Rows from block 3 of the image encoder of a small image captioner, named by matrix and row number. Rows with one number belong to one neuron. Each number is 128 + 24 x the weight over its row's rms, rounded and kept within 0 to 255. All counts start at 0.
After each neuron's rows are labels from the 100 images, of 14976, where the neuron reaches its highest value: "place" is the part of the image that holds the peak. Only what is clearly more common there than usual is listed. The data: simulated stained blood smears.
# fc1: MLP up (encoder.blocks.3.mlp.fc1.weight, 960x320), inputs 162-215
# fc2: MLP down (encoder.blocks.3.mlp.fc2.weight, 320x960, transposed), outputs 162-215

fc1.202 [123  88 121 121  98 143 157 135 142 115 129 148 113 130 190 130 146 111 138 105  93 137  89 156  86 109 158 102 107 125  96 132 158 104  69 106 120 132 130 133 114 120 166 129 131 154 163 168 117 152 108 158 114 112]
fc2.202 [116 136 188 120 100 104 122 125 112 148 132 142 127 117 124 147 142 137 153 151 114  87 147 123 127 116  81 133  76 109  95 116  96 155  73 116 112  94 141  87 146 121 177 162 106 128 148 130 111 109 132 155 132 136]
place: centre

fc1.75 [120 142 116 108 111 120 132 147 141 131  92 167 130 113 111 155 152 107 146 147 129 116 162  94 103 127  87 134 148 149 104 111 108  79 160 112 131 155 128 122 154 132 143 177 127 109 164  82 139 150 125 177 147 118]
fc2.75 [119 102 149 135  93 156 102 134 151 132 136 145 146 146 142  69 145 119 118 130 105 138  78 137 126 108 130 123 119 174 155 122 137 149 100 124  91 138 117 123 112 150 115 114 163 154 135 141 113 129 129  90 137 106]
place: bottom centre

fc1.416 [115 136 182 113 198 163 110  91 119 117 110 123 109 142  90 158 114 118 105 138 145 107 119 117  80 137 142 125 133 139 117 104 113 111 136 132 141 103 102 130 110 151 144 112 144 106 155 112  91 116 130 101 163 166]
fc2.416 [152  60 149 153  83 113 100 140 137 134 147  93 140 131 180  86 115 127 115 117 131 167 124 148 110 114  94 147  98 138 127 144 140  96 113 173 114 138 153 146 139 147 118 113  94 166 154 118 127  97 104 137 113  99]
place: bottom centre; centre

fc1.130 [129 132  96 147 179 126 160 177 133 148 190 181  73 126 115 162 135 127  93 131 151 146 131 127 107 177 106 118 138 102 106 137 144 107 139 134  75 158 131 111 134 100 135 100  95 111 118 149 100  88 162 176 134 124]
fc2.130 [131 163 119 113 109 107 147 107 142  92  64 104 155  99  98 111 120 125  92  97 124 119 135 117 138 138 139 172 146 110 109 111 136 130 131 153 149 118 124  93 166 134 127 156 130 121 127 168 159  95 165 117 125 111]
place: bottom right

fc1.641 [145 126 121 146 181 145 124 137 105 115  78 166  97 127  99 116 126 178 177 122 129 153 118 126 154 144 121 160 138 141 125 133 152 157 155 116 141 126 128 122 151 159 113 103  90 129  94 123 143 132 122 152 138 157]
fc2.641 [138 107 119 114 128 124 142 128 149 127 178 143 140 141 138 136 124 156  78 127 131 129 120  67 136 119 127 135 177 109 132 202  90  95  96 133 142 165 141 119 155  61 121 124 151 122 117 137 161  85 123 143 116 162]
place: bottom centre; centre

fc1.104 [128 121  86  88 112 115  76  92 146 138 178 129 118 114 156 119 164 101  98 121 161 151 151 168 187  96 145 136 143 122 120 133 154 122 137 125 104 143 130 136 136 147 117 127 154 158 187 149 114 118 126  81 110 169]
fc2.104 [127 121 131  85 134 162 100 202 117  98 111 137 101 174 148 125 147 132 174 160  85 117 119 101 126 153  51 129 146 165 155 156 129 113  99 127 117 109 145 101 133 109 163 119 123 147  75 127 112 130 133 132 177 132]
place: top left

fc1.242 [120 110  95 145 151 108 122  96 125 149 135 110 125 108 122 111 127  68 133 101 144 114 108 100 120 135 143 165 147 140 154 112  96 132 134 175  91  95 116 152  98 111 120  94 131 102 132 124 104 106 120  98 144 123]
fc2.242 [110 130  78  93 148 111 184 107 187 122 123  98 146 139 121 116 126 136 129 106 137  85 165 152 133 160 128 157 131 103 125 150 165 127 141  89 116 133 154 111 146 141 151 158 122 107 128 104 131  99 143 102  87 156]
place: top left

fc1.329 [119 108 144 141 147 137 107  85 111 140 113 135 149  86 138 135 158  86 137 111 131 128 126  66 110 131 138 122 126 128 132 132 144 126 118 122  97 123 144 116 110 161 144 108 129  68 156 174 141 118 106 106 143 142]
fc2.329 [121 136 116  95 144 147 121 150 114 134 126 114 151 134  92 140 124 119 145 126 113 117 178 138 128  96 159 192 120 132 160 114 117  99 160 117 181 122 106 185 133 160 167 130 131 183 118 153 170 119 161 149 113 136]
place: bottom centre; centre

fc1.29 [ 96 111 118 153 158 146 116 122 106 124 130 122 147 128 120 133 122  98 155 138 143 139 145 135 112 152 124 125 134 148  89 129 157 119 146  83 125  99 142 137 128 127 121 141 118  99 121 102 144 126  93 144 124 101]
fc2.29 [128 144 103 172 117  92 154 153 160 141 104 129 148 136 188 110 150 126 109 108 144 166 102 158  93 103  82 117 115 118 162 124 110 113 126 128 137 141 140 162 146 132 190  75 146 141 166 135 112 156 138 110 171 116]
place: bottom centre

fc1.754 [133 127 116 117 127 113 110  83 105 165  67 140  72 126 134 155 109 120 139 119 138 147 125  90 159 109 125 113 110 130 176  76 144 117 155 137 119 137 134 102 135 139 141 143 122 142 103 106 108 133 143 152 136 156]
fc2.754 [136 135  75  84 146 156 156 139  94 110 120 112 128 123 116 167 120 124  96 169 118  85 154 144  96 127 101 151 133 148 105 115 143 125 154 124 138 140 147  97 124 135 102 121  91 100 123 117 142 108 106 132  89 113]
place: middle left

fc1.11 [140 148 103 100 131 105 114 112 122 150 144  97 113  92 157 130 141 181 102 125 115  84 117 123 143 142 138 131 120 129 140 159  94 108 118 161 110 100  99 179 147 120 102 151 113 113  85 119  69 160 178 151 165 124]
fc2.11 [ 74  95 103 117 125 117 145  78 107 136 132 141 111 106  86 170 141 119 146 136 113  64 148 137 164 143 116 165 115 135  86 123 182  98 109 192 122 165 108 140 125 103 116 138 134 148  85 106 158 133  93 143 118 162]
place: middle right

fc1.91 [139 127  46 128 140 122 135 141 129 137 132  95 135  69 117 171 130 108 140 116 124 101 118 129 105 119 122 161 112 145 129  73 136 133 118 110 138 153 104 109 142 142 154 128 144  91 138 145  84 122  95 125 135 146]
fc2.91 [160 106 181 168 124 116 111 111  89 115 117 168 113 156 131  89  56 147 146 147 104 151 154 102 191 145 126 118 112 110 130 175 143 125 117 133 115 146 128 140 113 129 107 137  93 144 114 142 159 136 146 123 131 135]
place: bottom left

fc1.593 [100 115 130 193 137 105 139 134 116 124 155 128 123 163 111 118 111 181 133 108 110 164 116 171 136 138 151 162 124 150 148 114 130 109 133 126 190 160  80 138 127 124 128 145  97 117  88 127 135 124 123 111 116 139]
fc2.593 [120 129 110 132 144  82 134 118 113 161 126 121 141 169 128 104 140 123 174 109 157  94 125 146 104  75  98 131 103 152 126 154 107 120 130 101 113 136 154  88 150 195 148 130 165 153 115 129 108 143 162 159 106 142]
place: bottom left

fc1.547 [135 136 169 141 115 113 203 166 131 130 105 123 154 116 106 203 140 150 166 181 133 121 133 110 114 154 102 173 143 126 109 144 110 146 137 153 138 119 129 145 106 116 110 112 119 167 140 161 124 157 129 188 120 156]
fc2.547 [ 81 115 134 124 166 138 125 101 101  94 150 170  99 120 142 118 149  96 134 133 129 133 150 104 147 115 121  86 106 130 122 150  97 139 113 127 105 142 113 168 109 112  82  77 128 116 157 125 131 129  99 122 117 137]
place: bottom centre

fc1.539 [138 151 171 115 100 141 127 149 113 113 116 126 158  83 133 140  60 174 118  91 127 102 157 122 125 139 140 170 133 104 118 107 119 170 142 101 111 156 142  90 114 130 133 109  95 152 112  95 137 134 115 164 139 133]
fc2.539 [163 113 132 156 125 114 137 110 143 148 158  78 161 141 101 148 108 137 117  91  83 135 127 136 109  99 170 110 153 124 178 130  83 132 124 140 117 171 160 139 103  51  56 102 145 149 157 150 134 130 131 149 138 117]
place: bottom right

fc1.541 [127 149 148  84 117 134 125 164 103 139 140 146 156 123 177 135 108 111 130 116 150 153 110 127 130 146 125 112 157  66 131 112  79 117 129 135 168 158 162 193  92 166 116 170 129 100 152 168 158 130 126 143 148 144]
fc2.541 [138 119 128 114  89 144 112 128 132 147 135  68 103 142 111 114 181 139 110 126 134 135  81 131 105 130 139 123 142 159 105 155  96 128 111 149  97 116 156 138 141 169 136 118 157 123 138 194 115 139 104 117 135  74]
place: middle right

fc1.0 [142  92 159 125 107 141 133 151 134 144 165  89 116 142 107 135 107 111 119  94 160 106 134 124 109 131  92 121 125 138 137 136 141 197 127 144 135 112 175 115 136 137 110 153 115 131 133 116 120 145 118 144 132 148]
fc2.0 [ 92 156 111  90 141 137 124 111 126  98 129 145 124 137 163 122 114 151 130 141 138 133 103 115  77 152 141  92  85 109 111  67 150  93 144 127 163 120 115 150 117 189 107 120 114 158 152 123 140  84 150 153  84 108]
place: bottom centre

fc1.617 [142 146 112  52 116  97  66 142 136 148 112 117 141 130 148 139 126 130 150 111 117 110 170 133  98 136 121  89 167 115 130 129 106 133 139 150 135 147 116 136  99 162 165  81 148 101 127 132 142 109 123 100 118 119]
fc2.617 [135 123 144 153 119 130 146 145 103 173 111  97 144 108 112 128 148 107 125 144 141 122  83 112 148 114 141 132 132 105 112  89 120  61 102 120 212 127 150 108 139 121 138 144 135 149 178 132 139 117 147 106 136 116]
place: bottom left

fc1.264 [118 123 139 115 107 135 139 162 168 137 153 103 112 115 170 125 116 109  79  99 126 119 132 117  97 106 107 139 145 121 105 165 128 130 109 154 186 119 125 116 182 185 143 116 143  69 104 121 121 120 134 144  87 110]
fc2.264 [150 146  99 105 183 102 136 106 130  91  95 128 147 105 130 134 156 139 153 122 139  95 109 114  79 116 140  96 141 151 118 120  98 176 125 124  84 150 100 105  89  90 148 120 148 137  90 112 117 119 112 174 142 173]
place: centre

fc1.763 [121 143 128  96 149 132 160 178 106 143 157 158 123 113 125 154 159  99 129 142 133 128 137 138 163 149 119 128 105 138 103 136 128 113 146 109 134 111 103 130 141  80 151 140 130 117 172 138 132 179 142 144  92 121]
fc2.763 [140 141  84 130 137 136 142 145 141  78  99 122  94 134 136  86  73 146 124 145 157 125  75 145  77 138 116 122 122 132 148 120 130 116 153 110 143 132  85 147 105 108 123  86 146 131 134  85 150 148 137 112 145 113]
place: top left

fc1.237 [ 90 121 120 166 103 128 149 103 101 107 168 109 165 140 149 136  79 146 118 161 114 120 119 100 148 115 158 135 168 117 128 111 130 193 113  98 111 184 164 135 117 125 139 119 136 138 111 102 143 119 114 152 152 143]
fc2.237 [125 147 146 121 163 107 128 117 146 133 129  99 141 131 135 125  94  99 185 106 108 132 148 160 112 109 123 140  87 108 172 125  85 122 113 125 141 123 104 117 182 134 130 170  78  85 137 103 142 124 113 148 173  95]
place: bottom right

fc1.765 [125  99 115 157 125 158 109 128 137 105 143 135 134 103  79 170 103 154 141 115 134  84  86  98 168 128 121 105 182 112 129 131 136 132 107 144 143 103 135  90 123 166 158 151  91  99 148 113 120 103 110 156 127 158]
fc2.765 [134 139 129 133 105 132 120 183 143 106  84 169 109 102 113 144 151 110  88 121 118 104  74 128 109 113  96 137 130 136 103 120 121 134 153 137 143  82 144 110 103 154 146 118  91 142 117 116 171 115 186 110 121 115]
place: centre; middle right

fc1.497 [ 91  87  84 103 111 115 124 108 147 146 136 130 146 112 152 183 130 127 152 144 156 150 152 116 167 178 110 140 117 129 162 138 108 132 112 136 138 110 138 151 154 134 108 138 118 167  59 107 140 168 119 129 173 116]
fc2.497 [133 125 118 130 125 160  86 151 141 108 118 135  94 101 100  91 105 164 143 131 125 158  91 106  79 108 137 116 151 129 128  86 118 132 132 165 167 149 115 139  85 122 154 168 127 141 118 156 105 142  95 129 122  92]
place: bottom right; bottom centre

fc1.369 [137 117 122 176 121 179 118 118 160 135 136 106 128 124 138 129 126 122 120 156 110  95 142 137 157 113 119 107 143 112 173 125 112 150 102 151  88 119 182 126  46 146  94 161 133 108 120 103 123 111 135  87 113 162]
fc2.369 [135 107 163 117 121 144 144 148 135 156 137  86  91 135 143 123 110 131 107  96 147 127 148 122  70 132 147 103 163 105 104 134 124 152 108 159 164 151  79 136  97  90 115 121 170 127 163 139 121 142 102 135 122 106]
place: bottom right

fc1.452 [144 108 120 118 165 140 132 147 132 120 155 130 160 124 141 108 134 147 132 118 132 132 123 127  81  90 101 134 122 151 140  73 102 118 100 160 147 130 141 122 160 128 165 145 115 135 160 156 116 167 140 133 132 163]
fc2.452 [130 147 135 115  50 178 100 114 124 147 126 128 154 156 153 169 119  82 146 139 143 124 113 144 157 148 161 105 135 113 110 157 139 121 121 122  80 147 177 101 124 116 108 150  90 157 129 135 112  99 156 136  95 116]
place: middle right

fc1.158 [139 144 121 144 137 124 140 135  85 102 112 132 123 133 113 151  83 148 171 120 144  88 160 150 127  96 158 140 164 165 117  96 130 129 112 119 131 128 116 154  88 118 122 129 138 110 129 104  96 125 121 111 134 158]
fc2.158 [112 163 124 146 128 153 120 106 113 151 155 127 124 134  83 119 153 128  80 148 162 111 113 104 138 132 102 167 130 133 123 127 129 135 171 153 116 138 149 154 141 122 112 104 109 124 158 108 139  97 158  94 151 105]
place: middle right; centre

fc1.115 [143 125 146 121 157 129  89 153 122  98 115 135 145 102 124  92 121 122 139 125 192 158 152 139 182 145 152 127 135 100 108 153 160 164  77 137  89 102 108  41 181 123 113 134 127 150 164 113 133 133 143 135 133 181]
fc2.115 [137 136 131 102 154 118 145  64 121 110  80 101 145 143 176 122 135 143 119 134  85 112  83 177 115 100 129 133 129 125 128 133 120  93 156  84 135 184 120 194  83 129 136 137 125 122 100 181 111 130 156 114 174 129]
place: top left

fc1.350 [ 92  94 121 165 130 147  71 152 118 100  88 165 111  91 103 107 137 140  87 166 116 111  96 139 168  90 127 117 137 107 160 157 113 128 130 150 115 156 132 138 119 142 111 109 104 141 108 104 127 153 112 136 125 154]
fc2.350 [114 125 115 149 114  91 104 162 152 125 130  87  89 127 130 107  72 116 111 110 136 107  92 132 131 126 132 135 138 125 102 124  69 100  93 116 146 135 103 160 125 112 153 143 119 146 126 177 159 135  77 145 118 108]
place: middle right

fc1.711 [119 136 111 142 154 137 150 115 120 171 177 156 105 148 108 203 152 138 111 118 109 145 141 107 130 118 136 128 125 140 148 107 121 118 139 136 155 107 154 113 147 155 116 121  88 119 146 101 136 116 142  89 154 172]
fc2.711 [140  87 107  89 107 104 128 114 135 120 125 126 107 121 139 113 102 109 194 137  85 140 164 181 119 150 100 152 119 124 133 147 148 119 133  92 120 143 128 144  87 158 157 170 141 107 178 147 125 112 128 115 149 103]
place: middle left

fc1.543 [134 130 137 148 135 157 130 145 135  99 125 102 129 135 105 121 134 100 159 124  78  60 109 106 138  92 146 113 153 127 149 109 166 109 154  97 155  93 144 144 167 165 105 131 112 105 131 146 146 159 149 124 126 183]
fc2.543 [151 147 142 107  97 101 155 123 102 161 110 160 126 128 158 129 153 150 113 132 145 156 153 166 106 141 132 122 149 112 119 107 131 122 108 128  80 120 119 106 101 160 124 114 178 140 179 159  66 136 133 118  97 120]
place: top left

fc1.262 [128 124 119 181 130 155 138 109  91 127 147 102 177 119  92 123 116 157 146 131 126 115 123 116  94 102 124 152 131 118 127 107 109 115 131 160 129 129 144 133 138 138 138 123 116 142 167  98 108 133 102 121 159 150]
fc2.262 [119 130 127 141 136  90 115 153 133  74 129 148 108 154 157 134 137 158 118  96 142 150 117 140 144 154 120 127 156 118 153 168 109 145 122 115 116  94 109  76 168 115 115  76 117 144 127 175 139 131 114  88  99  95]
place: bottom centre

fc1.223 [ 97 115 128 144 127 129  93  96 105 112 148 151 118 116 151 130 121 106 140 111 116 136 146  89 152 107 116 155 101 111 110 149 158 138 149 137 101 128 118 117 149 116 146 126 105 178 131 129 142 132 126 169 164 142]
fc2.223 [139 120 153 168 132 111 142 123 118 190 115 141 106 122 146 135 156  85 124 148 145 135  99 172 152 142 108 159 143 133 111 158 156 122 111 128  97 137 109 102 139 141  98 135 145  96  98 110 114  93 134  93 140 111]
place: bottom left

fc1.95 [135 173 158  86  85 111 102 163 142  86 138 100 100 126 142 126 108 133 147 121 145 113 163 160  89 158 120 109 140 124 158 147 152 138 145 136  73 121 138  83 152 135  90 128 154 145 130 179 119 107 109 111 168 150]
fc2.95 [156 134 175 130 154 157 171 103 116 145 117 144 145 122  97 139 139 109 121 121 127 130 138 147 104 137 138  99 198 126  93 131  83  79 117 172 144 119 119 161 101 173 115 108 105 129 110 130  95 124 128 161 130 143]
place: middle right

fc1.112 [ 86 135 141 116  77 121 131 117 108 109 123 174 118  91 100 125 137 144 138 144 134 114 130 105 107 121 114 125 122 149 166 137 140 150 135 100 130 122 134 114  93 142  90 129 129 160 164  95 147 115 133 113 105  94]
fc2.112 [161 125 166  86 180 115 126 140 120 110 106 144 154 127 142 100 112 153  96 139 127 137 100 137 137 139 137 121 153 117 133 156 126 128 159  91 131 102 134 148 124 108 163 121 127 121 135 190 113 126 110 121 143 162]
place: top left

fc1.677 [109 115  81 140 103 156  53 105 106 133 138 199 117 134 140 138 134 154 123 135  91 126 140 112 135 122 127 111 169 145 122 183 159 137 118 103 137 118 127 104 113 130 111 149 133  87 136 136 132 128  96 124 161 116]
fc2.677 [101 141 137 122 140 122 166 122 171 132 135 151 139 124 137  96 100 113 111  97 157 119 102 159 130 101 133 165 144  93 118  98 114  84 112 150 112 113 166 174 173 103 155 107 167 133 132 142 160 126 162 160 134 130]
place: bottom left

fc1.27 [ 92 106 155 176 131 121 131 116 141  92 136 115 124  95 146 139  85 172 102 106 114 157 144  91 160 151  83  77  88  98 103 117 123 115 104 148 138 152 111 114  86 117 164 120 115 166 106 137 100 111 121 135 121 157]
fc2.27 [132 166 101 106 188 120 116 114 135 157 129 122 131 142 138 129 150 138 102 104 131 150 109  86 149 127 128 171  83 152 156 128 197 140  83 121 118 128  98 102 138 125 127 127  74 139 108 130 143 164 154 139 131 120]
place: middle left; centre

fc1.652 [109 139 117 156 109 148 103 124 149 109 143 153  98 153 140 112 166 126  82 124 161 158 132  99 130  94 149 139 128 125  90 111 110 107 139 134 144  95  96  99 124 107 151 124 146 156 141 200 110 140  94 127 141 177]
fc2.652 [132  65  94 126 129 146 166 122 109 163 133 113 125  96 118 117 137 177 110 117 118 146 134 151  84 147 143 168  97 125 141 124 116 156 123 106  95 125 138 137  57 139 164 151 141 133 147  72 108 125  94 156 112 118]
place: top left

fc1.737 [117 152 126 148 156  94 101 151 146 122 112 111 149 125 148 131 169 129 146  91  98 136 137  95 107 140 119 104 148 121 117 147 112 100 125 138 113 109 169 139 119 129 117 128 134 165 141  94  98 169 120 172 111 145]
fc2.737 [119 131 124 130 190  84 135 116  84 134 142 183 152 116 159 196 148 178  82 151 163  95 114 113  93 130 114 199 136 125  73 121 119 118 141 125 174 132 147 106 127 141 145  97 147 121 149 108 133  97 145  94 159 130]
place: top left; top right

fc1.563 [129 155 107 157 118 101  96 102  97 129  86  92 114 136 134 101 167  96 153 122 158  91 135 111 126 169 169  90 116 140 147  94  68 127 107 142 124 112 112 153 104 115 115 176 131 111 143 140 151 124 171 118 150 161]
fc2.563 [138 126 167 132 138 114 139 128 142 121 109 149 168 147  99 120 104 145  97 121  93 124  93 162 137 145 129 118 112 153 124 138 143 132 148 113 146 112  89 117 107 126 166 166 153 135 131 161 153 127 125 113 157  82]
place: middle right

fc1.323 [122 135 159 136 117 105 108 141 163 175 115 137 154 144  96 151 124  99 157 140 131 183 100 128  93 163 140 148 137 102 159  91 141 142 106 180 116 147 143 122 138  94 160 119 123 147 139 111 175 123 154 117  91 153]
fc2.323 [132 145 130  79 139 116 142  74 154 145 139 138 189 118 144 109 153 120 114 149 122 102 154 105 130 142 138 140 122 130 121 152 150 162 101  65 122 139 136 128 106 151 133 110 133 150  96  91 117 135 117 128 144 110]
place: bottom left

fc1.214 [112  73  81 155 147 102  99 162 150 123 121 161 126 118 135 144 135  95 134 143 171 135 112 129 119 123 141 137 122 116 121 117 144 168 132 145 131 127 118 134 147 133 158 134  91  98 119 115 127 119 148  95 187 141]
fc2.214 [131 129 106 137  98 155 125 106 153 135  86 108  90 132 147  99  90 156 114  73 125 181 119 152 139 138  96 150  98 127 123 159  79 121 144 135 124 147 124  93 128 119 136 160 165 127 114 149 133 168 100 113 141 119]
place: middle right

fc1.132 [ 91 103 164 170 120 130 161 143 124 115 100  93 137 138  93 136 113 135 132 133 160 119  94 137 118 121 140 111 122 115 157 131 110 177 124  70 168 131 136 121  88 144 162  61 133 141  80 139  90 107 111 140 146 163]
fc2.132 [125 189 127 167 142  92 141 140 136 129 142 127 156  99 146 132  81 106 129 117 107 111 165 121  83 157 130 131 105 116 126 128 116 154  86 175 138 144 120 127 104 137 104 163  88 147 129 157 147 158  99 140 100 128]
place: bottom right

fc1.103 [141 144 127  88 170 146 101  57 134 150 128 164 163 128  87 172 144 136 120 151 158 100 115 116 123  97 173 157 123 171 137 120 146 115  88  89 148 136 109 146 123 136  92 193 166  85 133 158 108 140 111  97 151 129]
fc2.103 [ 70 106 113 108 106 165 131 113  92 108 172  87 108 127 138 158 100 119 120 104 130 130 153 173 132 166 114 122 139 125 157 107 136 146 135 115 113 154  99 135 167 106 142 124  73 142 149 100 178 110 136 140 128 121]
place: bottom left; middle left

fc1.341 [115 134 125 143 132 171 136 104 145 137 117 122 136 142 156  90 159 130 114  95 123 138 173 112 107 128 140  88  83 124 120 149 153 104 116 131  53 114 115 104 148 139 150  67 136 139 136 102 160 109 165 139 144 147]
fc2.341 [118 166 130 139  73 108 139 176 102 126 128 120 109 110 145  95 150 128 118 131 105 171 137 140 161 126  62 132 115 130 125 141 136 105 130 122 153 135 121 130 139 116 146 141 123 137 153 147 138 159  96  83 134  74]
place: top left

fc1.410 [118 103  78 129 150 134 143 166 163  70 131  92 118 143 111 172 126 155  98 145 126 127 118 143 132 102 206 118 120 141 160 109 128 122 149 132 189 147 127 122 115 121  96 134 159 106 126 100 171 148 144 123 153 150]
fc2.410 [127 127 130 142 117 105  98 146 114 147 130 133  96 165 132 132 109 152 173 130 111 173 116 119 137  92 138 103 156 140 121 150 102 109 190 151 162 101 130 141 162 141 111 149 126 128 112  78  91 125  94 106 102 118]
place: middle left

fc1.9 [159 112 113 126 177 130  97 113 165 131 151 110 123 127 131 129 145 128 104  99  88 135 139 118 106 115 126 132 119 162 126 123 105 165 131 146 107 139 149 129 134 109 102 162 150 115 116  81 140 132 135 108 134 129]
fc2.9 [101 166 122 134 132 153 140 122 111 130 137 112  95 136 120 115 135 134 111 167  75 192 156 125 117 134 108  92 112 139 121 122 141 111 175 127 172 130 137 135 134 118 179 153 117 104 167 151 129 111 118 102  99  99]
place: bottom centre

fc1.432 [113 161 118 153 117 126 131 129  77 103 139 126 130 130 119 182  80 130 135 151 126  89 105 129 117 113 124 131 135 138 112 105 146 127  61 133 116 151 134 120 123 115 125 149 115 123 156 154 130 111 153  77  92 158]
fc2.432 [ 75 133 145 138 127 123 164 154 161 124  67 135 156  93 120  71 117 140 142 139 146 152 128 108 116 134 141 146 114 171 170 113 130 131 132 115 137 110 117 141 135 122 133 108 112 143 115 138 134 155 132 144 131 112]
place: middle right

fc1.343 [131 148 151 141 119 115  76 117 121 143 114 122 133 110 188 118 123 126 119 104 115 158 140 138  85  93 131 118 148 106 104  80 114 116  98 125 108 144 143 119 149 117 104 137 124 113 229 110 143 113 113 174 128 127]
fc2.343 [107  96  90 152 125 144 129  87 158  97 102 141 129 116 112 140 131 125 127 113 104 158 140  89 171 136 127 146 123 160 157 121 155 167 104 133 136 129 137 129 116 143 135 138 145 102 168 120 124 114  98 105 147 100]
place: bottom left

fc1.477 [148 162 127 127 119 125 126 137 131 131 115 154 126 130 127 158 161 138 124 104 115 117 161 108 113 134 137 104 104 109 102 147 121 132 111 136 125 108  92 148 141 108  88 103 126 128 113 161 131 101  83 135 156  84]
fc2.477 [135 155 153 127 109 137 130 120 109 141 147 116 124 181 201  92 132 157 113 134 138 115 117 106 116 131 130 115 124 142 153 153  96 107 134 109 133 171 158 114  87 118 186 146 142 144 130 122 123 109 153 133 110 145]
place: bottom centre

fc1.248 [109 124 129 114 149 115 116 111  74 107 123 129 132 123 117 168  72  99 156 152 164 127  80  96  99 177 131 145 142 128 117  90 148 110 138  92  74 117 135 138 114 146 115 131 135 139 130 126 129  93 145  99 131 112]
fc2.248 [127 108 120 132 135 144 109 131 136 117 146 111 153 104 125 122 188 117 132 140 101 140 150 127 151 118 156 151 103  92 161 144 107 104 130 139 128 179 108 139 151  98 169 113 147 159  95 112 121 148 139 142 163 122]
place: middle right

fc1.30 [124 113 116 167 180 112 158 113 122 157 140 126 141 121  85 156 103 131 165 135 157 125 123 118  85 103 129 147 164 126 141 137 152 126 130  90 170 122 190 136  87 119 109 150 127 137 134  88 132 154 149 153 169  97]
fc2.30 [ 97 195  94 120 128 147 126 131 111 177 166 113 134 157 147 130 128 120 127 126 125 110 116 103 126 181 155 168 121 172 115 108 111 128 121 123 104 146  91 128 146 117 167 108 173 149  95 148 103 125 138  93  90 104]
place: top left

fc1.124 [145 148 153 159 108 151 119 134 158 132 129  97 167  91 138 107 102  88 124 110 142 119 156 116 102 141 128  90  69 123 108 108  98 119 121 130 142 149 123 141 109 115  95 135 125 160 139 138 130  93 114 155 142 164]
fc2.124 [126 127 122 171 106 155 103 164 108 121 142 105 129 136  88 129 115 143 126 121  78 101 137 111 123 114 136 139 128 119 168  90 137 131 122 154  82 143 127  95 102 154 140 116 125 115 125 102 149 116 122 123 131 160]
place: bottom right

fc1.457 [172 123 128 137  99  99 135 139 122 153 140 152 148 126 134 105  86 164 156  74 129 136 114 101 120 131 133 124  86 154 159 132 134 159 112 107  87 122 132 108  82 113 138 120  86 117  92 142 115 102 110 164 116 125]
fc2.457 [117 138 117 107 154 138 110 111  97 164 108 105 150 112 136 129 132 174 109 147  88 110 137 179 124 161 162 119 145 111 133 144 136 126 145 143 155 103 144 140 163 131  98 126 151 130 168  78 155 114  97  99 145 145]
place: bottom right